Rows from block 2 of a small self-supervised audio encoder (BEST-RQ), named by matrix and row number. Rows with one number belong to one neuron. Each number is 500 + 40 x the weight over its row's rms, rounded and kept within 0 to 999. All counts start at 0. Numbers have three digits each. After the name is the row's rms in percent of the matrix's.
After each neuron's rows are labels from the 100 clips, of 14848, where the neuron reaches its highest value: "strongest on" is what is common among them. Only what is clearly more common there than usual is listed. The data: drum patterns on synthesised drum kits.
# fc1: MLP up (model.blocks.2.mlp.fc1.weight, 512x128), inputs 64-127
# fc2: MLP down (model.blocks.2.mlp.fc2.weight, 128x512, transposed), outputs 64-127

fc1.168 095:478516510499485498528513531523474542511503503508486561520510555517538506523471543524546515522495536493481519605491457535505501454476483549604529481460537472367500493491515558491544497470542560
fc2.168 103:492484489546551507473508493500538663532477506496454523500483414526423467465488494484370473438506465519496519496549464497511453612433539480495507489478466602517519549453484526527476525479473550
strongest on: rimshot

fc1.278 080:504506478476470429519510461428384500519487566515507581452504504537545505503490545487472474443520517453492543521482463561482449499458528429512444523519495543488506532519484514557512399500541498
fc2.278 080:538489548537476447536492513481603418427505450504564480540546455468542469538527537522493560477492583449558520551507497496467468458490476530475433565487473461521511477554525536479476554457532511
strongest on: clipping; text has "clipped"

fc1.61 090:411461498483500463481490507502439508451535608616479483457468487519461528521404525549475530513504532548562570458481476495610482468467595483486451471513481514513507490448452508518531464482494481
fc2.61 098:489531543466483462453565530552597454448488437455511511461467554547493498495454495557520490476515536499497557500495560503599468514479602499515484476477441489542556498488532427535484532544516487
strongest on: cowbell; bossa nova

fc1.422 119:508595457521525469466439469499557597482542456495451500502539474445459511544488544514511511459465553501523506479545493495461485590525550506558575454487457427457509527466531523517486511576433557
fc2.422 108:506488525513366487550477513474468505486516546520523465537455539500494519540475466516453495466531479442487476424500474544447443466582527444426500518440535560477460479494511596497555484438402541
strongest on: clipping; text has "clipped"

fc1.203 104:522558466504481514434535503590522461522467465569378535451483542540523541519523505510494562444520530494585530474458511491414503480507393500465490489508520487531529499472514505487469472558567465
fc2.203 101:519493566471444496426481519509481421537471542487397482517454434483532440488600529501540447398476502523471481406537561445462476539543503527518474464526467534547474523474486488519538471458542504
strongest on: thin (high-pass); white noise; clipping

fc1.30 092:498488548522519425486518552504544462532488482562517448495497553443453513463513490654515536541500535533492420534443503512495483445500541512455551456466568492458449467520462460499507502510516563
fc2.30 086:490507380541541469517537467471522496451502536467531478445505465489427541506499503590483551551520519446484416588506457437482536536488500436452532483467512548419579544533472457493540546473514472
strongest on: march; cowbell

fc1.331 080:483490525507560567436484495384490517567470603543493559465496497487535502527555483534518486479479497545450569521441484528530395469437468357447482530498497491420549524495513519520502504540472471
fc2.331 080:443438487537494495427460568445494512490558410497439502504497523493567467506509513509499448535495486499542383520441528510529501495467533578451474518483494459397470476527604522529523536504507527
strongest on: thin (high-pass)

fc1.373 113:523471538527507519541520541516524493561441531435469496464463547485544529357542472554433526472532529494549459548452488504495469430471513470506435464520504506534505566513547487490516422523496457
fc2.373 090:491504473567486516579503462427531484545460500576464448573495427500515450423490486448474496455446498531492444550407524519526577569487447480530497457457483569532517555485559488567469528500539470
strongest on: closed hi-hat; pink noise; white noise

fc1.339 117:524480474538476523502533510486463481429521521461471503448511470459442444490429477487486480493523509458468541502491495504470392417431467487462502508504440489505463491439545502528482466475493457
fc2.339 115:546547484544485479558532542557473465475534462570489452512501512444487460479470485503509454478477467546491485554542475504459473545440424483508553455539485467513557502447478596512530537563488460
strongest on: text has "cymbal"

fc1.154 112:411527423525516539463568471517510507430496545455436457394469455490509509510508435511463438498524458509544477528438522469520459451471467535534535490451511484487486480525487460503507569471504520
fc2.154 108:535516506467538459466554520525547547564487515536475531486466548546427568441491563514595460508547485547507510507438529532469470514434510501554529472468507538430517496493525506485518499487542513
strongest on: shaker; bossa nova

fc1.115 106:480495477476511442390482561522597496513502472520464435516496555537542546610411440540477500498505494456528517471485474502529495498546461496482471526480482553559545499459424508424473447432479599
fc2.115 099:510489535400525474476456474457411530456477468554471494508527460551525477576498529572526494468535469530453522441536442576542490525558567554509523587471494418542450430499473484487425541575527494
strongest on: reverberation; text has "room"; text has "reverberant"

fc1.213 108:476554514535550515483514601496532383645506504508521516475501582586512491540490499484404509458532489506512436505526542486457501555539473510492515510591550553420454482488504486509525505398469496
fc2.213 105:489489422467531458462453585502589433605514499457490548518514503559508496496523451494604519474550453526500497442506491484452417513591443537498473500429489502462499494444536573528458499527491499
strongest on: muffled (low-pass); white noise; pink noise

fc1.423 096:533496434494491500460462507493541503484390487493499475599472509546514599487481467506473493467524524501500571570342514468458545520482530475511510473466483540509397490473518529515480500549507537
fc2.423 087:504451533510509497548469518447476479452439492444461533484485507506520457537480524545532483527472461547505532532455444535436467423481519494441430466508551476459520510480538458461524480494528495
strongest on: rimshot; tempo: 160 to 170 bpm

fc1.449 103:541538448497522501550463555437565558431527454506494447521541478473456517499525455566496468456511509540415514514430484466426462538521486502504521450468501471563459470539439502484520470503537473
fc2.449 103:538510456539502546510483466501520509467504509469485485485556537557536578492545479626464502537588446513659476540536484511460504462529505504499541485471516502421494507572486549483549565424499507
strongest on: open hi-hat

fc1.76 094:522588446521444571505500515569411490478453442450431479523473442491457493509422459477497477516470513461519457552465484434464473446509492479544427477479532489545480479544515484494449501549601499
fc2.76 083:592484574600549552523474495556532505509433566530472507451494523555519498528522501487495574464522483484467584524517429536509453517554513482544466517470428465558520480497492560489582471481530455
strongest on: text has "cymbal"

fc1.292 085:515565472493483504441521447478469503435466505465432593540481471505435550456501482488492501578489489482499547415501532511441596545365539458534441426465530501475508487471456489498505494527543488
fc2.292 087:458435550518428531515533507479478546482514482559485548458458576515454495536497510458500547549547541547510530395532499503465507464392513538504461436564528500476448469534499427518502436498459488
strongest on: open hi-hat; rimshot; rumble; text has "noise"

fc1.242 109:513478497517460494595439473551536430563490571458470493550531571449488510512492529553457499556548534505496499475551563491526471530437509460480467547514459544511497535527530511527487458528506473
fc2.242 107:437451537476547424502497494451470519574515495494568503458504491488515488557438492513511475500555510521469540473562467512432505461541484511485484524553525536470557491445525517448488525515501503
strongest on: march; clipping; text has "clipped"

fc1.18 115:470517534559551558533489440491587510488469492493504489428554556520482530513543512481546521500437505516455521554541457487540479523466514490409600471481553503492457524499508513477507516518556461
fc2.18 105:553542502515473523496467513472504534516483443489527456510520522502527419480441474443490451469531459469507541507439462465553482474433526514420539452583499476536515507489538443498486456475533539
strongest on: thin (high-pass)

fc1.465 117:448521468508471461596539524457545496440514523457477577504524537499517482456423537497487492454488547536517521511470487463490566489449498503448501518449421518424422476547500466502505517498523609
fc2.465 106:539482560508469471545587565492495518583465504473497521519493474464426501509422511517560481430512493475477532498529480530477456543494427523560479541516468470552535429519454521525502472473545456
strongest on: snare; muffled (low-pass)

fc1.458 087:529528509472515477524561528504453542566457493468520509497555433555490505525529548547471473501566476450476556512516533442506520566481544482484506500545488523532472529418510483478473550536558514
fc2.458 090:494483506517459499537505524504535473536457551510576555491575573504499551504497480541445520525554547509529524517508505419516545430473482454519514459534490532560491522505550473487516537505442535
strongest on: bossa nova; clipping; text has "clipped"

fc1.68 088:484481593491505567432524524533511503427487510530522545503503497395527540534547458497485539420576556503482556542482494527451491470465446417499441507489471484497519514497463466477517556549434519
fc2.68 089:472545461534508548444545514507502479499479489474439444520497449424511483506578551492541508395527497544550448549513590549495501543484463531512467486524495452495462467468518497482551495486447407
strongest on: bossa nova; breakbeat

fc1.192 095:523519449496485514582494502504573475482451462511485484549455520484493605474546505509534452556486564554478465546459504497544515385528487470546534549512513477441482545511516437471497505588507516
fc2.192 107:419416526541495497503453556432450530463542506449538480485544441554506496489549572412467482474562521518484426535485498577558509548530463450490454586552523521561521487574502545497454470507490451
strongest on: clap; bossa nova

fc1.46 108:467507445506473417491548549517481499535452530460498474510456430504496479474452474525512493509518499508455553500560465507506429497402457445451394498456514488448445470476510516512420474505570503
fc2.46 098:475548406592442534523492510475517443562497496549524500439560487480484537523482501425513508502548500484539531488489479481450486389433483451495443487524526555454517532475421504541546514516528612
strongest on: snare; march

fc1.221 084:461535512523509488519495494484506389541437503497448466520477532476545479424535402455422448487486454426414442533490543492503474556508399437449483496476448485539498494480505439467454477508489558
fc2.221 096:446475427457442539559463473433467449507566461533557502460508481494493514428474480542540496502563436508522488499548547530518549489521527552494457531523531442509446488399479465498446482457492468
strongest on: bossa nova; clipping; text has "clipped"

fc1.460 111:516516497534444538479453456530503467434467536546527543532455538490470471497434521523425493492478560386486428502426507484522488434552509472529451474494453569423479436531554543553580544473500476
fc2.460 102:496496563566458548453543457549476516445459415444474505514520404449469535425512509529501507469402511462482454467461505511563517464558496561512526514476473429422497492534501561477514543545465457
strongest on: thin (high-pass); breakbeat

fc1.364 111:535476511580473534442503480612496535534493510529545477513502461532505508520454478533442537470513532516557457495424502440501511540544591512450581438531467521448384498518559426478485522493507480
fc2.364 102:505535505532518527499500494486520456502560463419498488538461481504472487465503490470545496498468518532461446525504495494565476505576548567446525549462442411522507553510552433471632487507475524
strongest on: rimshot; muffled (low-pass); four on the floor

fc1.254 077:515452544490509552515501530515545509529500483581456485517519453597483508475430533551532435551565551488478520491482479590463508501526522547474501521520514509502476481420471480504514481509524474
fc2.254 078:460532507514447584492440500519536468520512482462494535469536536570497513519475456512517533529525536451540559498430459411385508534456495483437446459525521497461533511431487491476504584456481489
strongest on: ride cymbal; white noise

fc1.204 089:511534548475523483494483496488514446526460496580497499542561473534537513509498468475467490487495500492527533488495530459516486483482490544490485444451568494486426452507519486471458506587526526
fc2.204 090:518469475423470504489520485491488494489468525485498445526532443472500512482516496514519505626473574565488519504489506498534549463431467520484467479532526503467529422540523522445546506371544525
strongest on: clipping; text has "clipped"

fc1.180 095:429477484511499481513559529471508485470487526484589525524497492496386544523454505503505450527530542553472593537521440435484528503449453534466508460467499455525527476545570515475498448451546461
fc2.180 104:460506513564495514509486492498518436502457493538557448488501450476512514533476503483586460480463523464527511549554558532546488485479516444533506469569454463507414552508495405504519558537547521
strongest on: cowbell; high tom; tempo: 160 to 170 bpm

fc1.24 098:505467565488532606520543526475434500464458490531500539504475590523465442531444477426515557548553526520465411539390503491405502468568492503515555475533498505538476517523430478544556523434547465
fc2.24 099:488540497531568528527551491544518520427459527459474534470462439540517520525490524390538534493476486493489452534481555450403447520522476532489561540420492520464474508541479442535495477554563473
strongest on: high tom

fc1.29 138:483512523571488471579547493432518472423490495479476509431526498550499476506483510305521513510541486530483489521522489481482530494479472499513531475489526562478477465572386496526488507519449608
fc2.29 132:518474619505452493463467530483467600541542506482449550483545489433515447473535493466502558508451520416532512479531571533502514491483475536548531530558536510527497460544528449535455454518543525
strongest on: rimshot; open hi-hat

fc1.49 094:535515494489521474474515476470542489501541477380508509530527452549560562541473464512535443494516464458576506508491474533501430547543473496526522455487483494519467482474532515445561461526485449
fc2.49 096:480509561485542496432548471444529512508503583533511511494561568467501473561501504548479490518421546516434461505463560574477510492475485502498532511446457528435571543567504544464449559400479505
strongest on: shaker

fc1.248 087:475503533502514491488474480507518464525551485441466502419516535542514448568536532480511471513507491505548472525502500479498534467598464467457467478459546547539478511486403442444556506515532507
fc2.248 096:461500545463474531472463443498434484515534549576454534532511497493497588587530571475476456513565476468431475507509467525507492511491546498464513511474505531482480511522476489487480468450560500
strongest on: high tom

fc1.443 097:491485556502449407456447470459488533475526526543615606560485476495469513484436541560504493465445507545499569466489470512534511519425498463510481507506551456502505540547578514528525562431456491
fc2.443 103:500470511441462447428524573493461491451512516442524548517534496573525466487457472520497485479513517506515497480472533499513472516488476462485465471459442467533510492532545536536414524532469479
strongest on: reverberation; text has "room"; text has "reverberant"; closed hi-hat

fc1.3 118:501504539506386549465531456408579460478492509464561508497489488470497647462542515450520474451543560551491511514448509488547557428521466466461543506530487441484503518503534466527541507473453501
fc2.3 115:545441562467549483445452471535474523482435475544538484502486453454597439506535489524480482524477507507489531501538505529532480519531556502508440529472550511479535448569536492485501400502447437
strongest on: cowbell

fc1.399 108:524419460504503576546531520497557473537446524526577462473478526484456538479523518494466459552504504491530471620456519531576531524533509445529521525511494528470451490515503456526567458549478490
fc2.399 110:511539566525449573547506502557469481488486511483530496568489514468540530486492487491449468496520514469449503631505514461506458449536518497541481524451505451538515486459494457580488503472536487
strongest on: closed hi-hat; clipping; text has "clipped"; half-time

fc1.66 091:535512556505510504478490574528577570496548568510496506427584558415466474501457539532422506522475539489547482493526484512484433454511519509522464524562526552531505450468572417462509452537493471
fc2.66 092:532523562504504488491512549508535523488607513491484455528515463484541478541483498526524500521500548513453530537509473514534521465480489483519488523566508450576451532501497484458498517463524564
strongest on: open hi-hat

fc1.190 082:568526498533468425482508518538404475475518436487495557438499550537488504598521508497476488519519537490561430476494455505484438463463505492515482431540487462458510499443510508567476468507512500
fc2.190 088:458439506568478425534512507526561478515436533519466546549502460499538510570506454518511593535481512465500461463538535495515467500503413548539475483511528487428473470486556553510501516480501527
strongest on: shaker; mains hum

fc1.110 097:440498451496460504515447486488389470486494518456512504473525494537487478380504479566469477486429496489428516518408526502610496638487486488542474521468477477511493579513515515540517448465453575
fc2.110 095:533429522491532525493500525503576499507503478453433511518463470518525510486478482579552522480576522500597550504507495495546462420450511584508435560534460577502423527549528500522444456561536510
strongest on: snare; muffled (low-pass); dembow

fc1.298 116:498515542555457492529469475518524567524550593502561528518495617496489468487475566467497491524504509554549519473511503482481534521514520460534516540484555500493493492478575545492515518491469563
fc2.298 118:483487528507429481511499556520442460499560542446502543456555453515551478447505472504406480521530544513441508536438572430484498482529554569501551482500595486466569528493534442507511457364453496
strongest on: ride cymbal; thin (high-pass)

fc1.55 091:504465472504539501421556438518458547544502505465426445504529514503559448471493548501459461515420525391460525528544496444448542528591492494471524518511515490433461460505438498462467487485442479
fc2.55 095:426545477449557472457434476489491515512452567598572495513505437512496517511493427523459517444497466524527513528618508551501539517536525411530552532506520508466393443553545463469419491547526457
strongest on: text has "cymbal"; tempo: 80 to 90 bpm; random hits

fc1.107 117:517456459504497447575481514554487486534536499413552515484499426454496548479457435479544524483445524513436467550517535559446566556436498427564525486578462398545472530455540519457455487573492525
fc2.107 104:490549482507447514456555476484507461543453489514553501409469548462490549480461469435519461471492509518463512534446403493391494482466414504550526450498447508440504552507473463437504552500462521
strongest on: snare; quiet level; bossa nova

fc1.177 080:490533526518482504448557505456496490365502521498473540461552491516512481532505541541511506472401522449527477490570493492550489473423465561446527494480503463455446454539525516506498510496556446
fc2.177 089:543471555494493517494501551455553467461481475483540481570476429518483496539538552546520471512481556531457518512478496441524535460445535463449488490497484519419517433443501485527465431561504483
strongest on: closed hi-hat; rimshot; breakbeat

fc1.158 102:459500482581475488473470512415478488519521489524459451574473540511548520455535502506436490469503505512502524476476481402441469613495461446512472563449450475484604541503503484480535522475525532
fc2.158 107:508517515491495517551501481442468534630507486521535487510461541506534487522523524493559460519465500517515569426486469530482553469526498590588508527488452458484495522544514490411497501565557506
strongest on: open hi-hat; tempo: 160 to 170 bpm; breakbeat

fc1.447 098:453546504506474506534542482531506493468431526545536459526477543474489534571501472472429493478454510469531552493556438545493528472521523510482507557502486441450475476429430520536466567486530464
fc2.447 105:547509444528458535506486436439534511433489521481544500495560475459505553480504482423482482492529531501489514526536449520488577515427437421519509463455506459529586503558463500517473497525542439
strongest on: closed hi-hat

fc1.185 101:524490547491448483401508491504436488513506454508511530466568497455498491538518481504546533519481539527467508492461490481447486482467490472523533524544508428474504485517458530508451459494471504
fc2.185 098:570529498510567472508506454586501502487496506510464559592516524497481441518486494511578552574510488522513407516479463519523511538410538512459543487459491499462461561519551490460536551535455528
strongest on: march

fc1.79 125:529543574568463519552463493389465511564500493358423505444560491494467532493504511493488438494523498465576481482528491516500374506529465556564513525505492539550488488519555469470475515514483496
fc2.79 118:478481533485486472535515489511486514539495561636487491487497596534476541438478561512536455573478572509479542538508505531484489476537504465521471526400464536478434502494489514464469456535421478
strongest on: shaker; reverberation; text has "room"; text has "reverberant"

fc1.326 095:549568506472563521469526585500471440402456484479508588445551471533412502438539449504554428503503571473479537483472409466572479483514561472469508509491439530479443560535485522499501519525511503
fc2.326 098:526437482462484598515556567499503517461484502477499539431444548486488507521472542481513463515516474469499518402523512447480509505541485530456543519573513533427550503493486619517558507524488465
strongest on: open hi-hat

fc1.136 109:394455482547497477635444551463404484460470502577492502545530579438484475495550477424515511486521520488445434531601448473497463484531505483507457494503545556452482526563454511491504462546518491
fc2.136 112:560519531531483443486485484484483521522499521486455492490549476487512485429600584536506515515512457576462458523424568513591566535483501523529477450515512499505524451567468530499564502478523454
strongest on: clipping; text has "clipped"

fc1.44 093:490431531478432503462464496526458418480587457516499524504481469458480500544489449491492474494504545523472509477470488472495452449419450507423582545511497544487530520523520470508554563414479452
fc2.44 101:477498538537514528575485542487545506440512522526489448434565456462506547473465494496470443498472547466503512484496475531426534550518418512524437503517521482501561479475492477497494548593550470
strongest on: bossa nova

fc1.508 101:481539561496509425528540506533498476419505512489487486530478510526386496483515570513524412489540383509541453547540500474522601537536506512433495469486498544480482508565529525457479517495525397
fc2.508 105:452469539507450415521455543452511452460487488511561486417409474508490454470529538508574483459475460516471540517535549526507476480504489473467529536508495492509526489563522527454555487469510508
strongest on: closed hi-hat; pink noise

fc1.25 101:488462525477489526469471479558468484540432417516477438526527489549489481502526581474501503454453478459487511489433491483579490452513517434494511512477525479485498476509515482516467439495485488
fc2.25 094:545539553459485505492515450512548472557493507493441429533597473495540522452491470507585446496462462514545459503522463501493551519447480527454547509543516526457510509532482487442470595430546528
strongest on: march; clap

fc1.398 072:546524439523495571521509528511511516498545550481546497464427425494570512544518550485499530507514520521488552563491476516590476568440528500442478509492443521401513501480443385499483530490492492
fc2.398 077:507468548521418596513471543527470538467558410520489512545432539517518550574508478491522469561565498546567556458447511504569506483440497504441456488567531553481499503493428510484515484518484528
strongest on: cowbell; march

fc1.60 101:491452444506380469485498595439501509510463488470489552488497458480499557484467494537477463490488467524506453477552506425454495531503452518421416486496544491508446493540460501451469502438550552
fc2.60 114:579487489543504492532510450545608505477557500526548524547478470520517544484508499522502559530475566527546507508517496461551539456568458469522437477452480522478498499455518496556528512517560503
strongest on: reverberation; text has "room"; text has "reverberant"; high tom

fc1.361 090:571499461543553478443473578487439458437565557529506548497559514494548486515530485493458547554534528431519497484497503557553522488558496571490552486460469531548462580503482518553539497488509532
fc2.361 091:486496494572536473496465457469544479489517455531519423493461466498502499514542512465442418493560502444467567526497486487528479569485519453531541491511509545429513521464484528568523486608526453
strongest on: closed hi-hat; crash cymbal

fc1.120 100:478489503522526519558550537502533464479629516524534493456540461490474472463477435531449514438427506527401475518464525523471527525455469534524556480481544517490447488540463472543509498574480477
fc2.120 104:486494473547522552554418548502488456542538431494479497486479552496507549489460553622509457371482507586522464534466476460493474438458502504508607490436518515532508525556479459493512501438477516
strongest on: thin (high-pass)

fc1.98 076:525490510499505494466509533533474500454445520487517615496507510494571521553503472533448540475487533444498450417460497488493497523412475541508472514597480483463541481598522522496484446508481442
fc2.98 085:531538470509497452429536491496522425419510514527516560526582524476477504492516513495447564455480517539503460418458529509529506506491491474517499451444519472446459520480532512538522579505480512
strongest on: reverberation; text has "room"; text has "reverberant"

fc1.481 099:569580463561474535479525567503441464481439493472548466476486524537532484441506533529488564488451444513472501549508485497525404594520517526475493477476554495507448529454565579561468509542478484
fc2.481 112:495470525499499507511517456463499488395546574487461536507490458552530522392535514536436535492510456489525487579454529513499469448505407433459450532493521454516566507510508589551538535486558465
strongest on: closed hi-hat

fc1.157 087:519514532476532469435516459425460472497522537551538485518560536517499507461540480426490475529488489541507582428532471446552514471594481418503510551538449517507515440486495439489527480525486530
fc2.157 092:425459474550441519406501473542537452446545449471510422535550454567534444477505503390479460493449441478509487429580535482506554504494578560518517482479513487502461487485500522469521521458440535
strongest on: clap

fc1.206 087:463534447510617472537500493521474449476511536410419523485546498510449473433545453517553495526516475497407442528541464492492530588530498449527541512502422489554444461453491490498489496545469522
fc2.206 088:445390484533452526479501508519437474527526463577490473480490479522548506463486514541462431478516599425595456476540478518450527424563499536544565605525529486472521541483516504453480445425476496
strongest on: bossa nova

fc1.262 083:503490493501539393478494521469489442484542521512497482433507482553498477428538430536454526504489508503548561457523438501526478418501501459397549436453489474473524484539509481458460532608486466
fc2.262 087:521501464472444387408490512543531445457494486518528447546455516455474536450481518548498467509558459446433496470522475495544469532514478476478525465540486512548517466516458533451531485467540510
strongest on: clipping; text has "clipped"

fc1.212 097:528468510535459536543514567483528480471458503495425428459509493484506531541478555458505520462416526483511533526440489391516497529543528481455542468521510518475491442518582485475476515534474556
fc2.212 100:530499522554549529548512579556468466526444500519506524591481484423505525496468463485459544478497442470459535520520554549443526547533498570496501515491471460441454455503478569469473474474507432
strongest on: reverberation; text has "room"; text has "reverberant"

fc1.9 090:473575518489499472466554473505397496505525482531544584587452507471508548486498508517518533574547492481501580571446526518535503549485508562543534482532529488524472546462518440502505588498525497
fc2.9 098:519491475480468450466509464515572511460599538454552472420491496538499475534466504541413451519465522533527459550497529448525549495438484450477382454570476513473529518470546489488501499526479495
strongest on: thin (high-pass); march; tempo: 110 to 120 bpm

fc1.64 086:475551553529486496529491510471464502521464457327513461559496399490462535583510576502549517516511549536421549545498504517529521460523469528518433544495493470490498465483416520432495539455490466
fc2.64 083:480503489527479498456484509518547490532465563579532522415548594484558468597468500451448475477482505475579487580416485479546471506478526452486446531435471477511410490529473498429459424540449491
strongest on: cowbell

fc1.226 086:497492467484533563491512481532529509616457504478516534502480405489528503414495494482490575491455469535492524532513501490463487540504508484473532506487519503497441453447447533496402493498490488
fc2.226 084:474482552496501585529512470510482482563466483533512464515486534434498505435531484484530473521521458539487479443545482508446523436498423559458511530523526552519585462531504545475578499528493489
strongest on: snare; half-time

fc1.54 118:551517527511436472510527590509408549533529480453503452509465495559462510488572498500469470495494468433478498548550520448516481512433488380541507490469453447474455507546486501494492465499448511
fc2.54 130:529479536492567526518527545458566619527525546483415526553496478536485513477549564479617518463460477469520454525438497465539567423521510575530503472502503462520515467484404536556500480491514519
strongest on: muffled (low-pass); bossa nova

fc1.234 089:497544518476518568510507511456437477484524525426498539460528546423442450430494495536510540487432522492492475419498499506493510527554450502441492519519518529417447493484514510547584425498535421
fc2.234 093:487486534460542522424482475583502491481541546543462479486525462458530469471530503583501495504465446460497495439564494457494478486465495517424531457474398510518521457459557496574463479559504514
strongest on: high tom; clipping; cowbell; text has "clipped"

fc1.336 115:522515431534444445571556507423481522468484542564490481518450512470484498503510505548546360532500549508461444498477454562516478500477481461480462536540499485522482482433470557505494529517495580
fc2.336 104:473517412466533573476568475492520398494501502456531487441495461496565553468491481546529557547483531511556475503497525500521496531540460512479467476485506468487497512444440445529477492483446446
strongest on: cowbell; high tom

fc1.468 121:500509536519540483515538513540509483517516501528469566495518486502513520548568490477537465440461501566478486506493566528538594587430542494432573469509502569495482541443538486523473521503375660
fc2.468 109:484539544534439436542481533525480511537511514481513556509533497467474494565561508432538485456586481405520537495429527503509543394502488515456509487453458465510486485515556523560503520513403411
strongest on: bossa nova; white noise

fc1.220 098:471465494525497436472528479466593466463479555464517546390448502441489513513478430525498546545548454460419561495559525495512502595522463483461496476470445548557508465522558496502503440494508449
fc2.220 089:438501499527538445508518456490454509541494477536489518589517553460447508529441444478500444502523484482552545501507467457588535441573477495516504482532548481496473516415456563470452583474467479
strongest on: high tom

fc1.302 103:458485493483491473502465572406497567529496514508540459504546504481494442532509485429440436531480501547609499553503470450493458576491509460513441581478476478458545478512570466471600485499457482
fc2.302 104:487526513510468470476477579441454550497448492524524450515490509498539522530528492433496525573507542450436555575483454539559496522456568518528452487528550482490447547466561527484415520537566473
strongest on: rimshot; tempo: 160 to 170 bpm

fc1.7 096:498482489509511525463527500504449379438525511494491566420550443446466454530557528516464498479519438550561524489452466450477426459507505456486481468529451493525515497504486497493526525472481451
fc2.7 091:503495445519476491481504487498508420500503492533501514524443507416475498529525468525519466479557570490506474512497463474448492593483457554475617486469522545425499488459544505524530508541482488
strongest on: high tom

fc1.121 114:520529514546499483512499521471572550472533549518472521541613608576537544472511475502431455500525542508478469461532458551507435445485503460488463502443534494531505489530466514524497472458572502
fc2.121 107:524534526536526534513537450526562465454482531480464462513562436536481528556534565520432500508526460520573487484488544452490471515471534438428474506570457534549488491553526427547581530542532494
strongest on: cowbell

fc1.218 109:494509487506511466558486511447460450482490494474492552448507563487523476447453516553456421476530504492500595481512494500470472469501506480461517477497415444485601513451476516422500560411484535
fc2.218 108:501561571517476497551451530446570507576455440518509473521441421538534459483482539505588521496463478468569496481510461522455437575534502507509552479586453544528426479513490484484529413505454500
strongest on: open hi-hat

fc1.464 107:572496455515556443526450508502484541523439543557537554498494536485529532505604518458563486437486498468451601511467501496454562589491483512404546522506479532594481456431504537431480515456506474
fc2.464 100:513530512551514522575510480484491485490487424490454500517422495463494472486544467549520477463443480506526520550429550473441503406473514505447530484487503486531508500522526515410479510600413439
strongest on: reverberation; text has "room"; text has "reverberant"; clipping

fc1.264 089:502498461503482520567454524471466502633504557494517543536502448564547467431518454448419545533493534467521447496504499558475464501524454438488441497524549509588570501462431480560440398518478447
fc2.264 111:500480542472495498461513597471512478485536492539568506492451476449547496484480499459497450461559469467492495531552570555490472524466444494509469549531515417524482523560441481503558553495583468
strongest on: clipping; text has "clipped"; pink noise

fc1.225 101:472481487425442515477505477462438508548529474509565495513566501509426513533451532515508501474505509458530526530457482508393487466507471501442459462476501470454508498453494491476502646497554526
fc2.225 117:517454514473518508552451458526543550517485480482492598450490519546521495487469446581477513449445546464503513505480483517393502451480471435527494407523494524478460532440478518445496405533510531
strongest on: bossa nova; tempo: 150 to 160 bpm; tempo: 160 to 170 bpm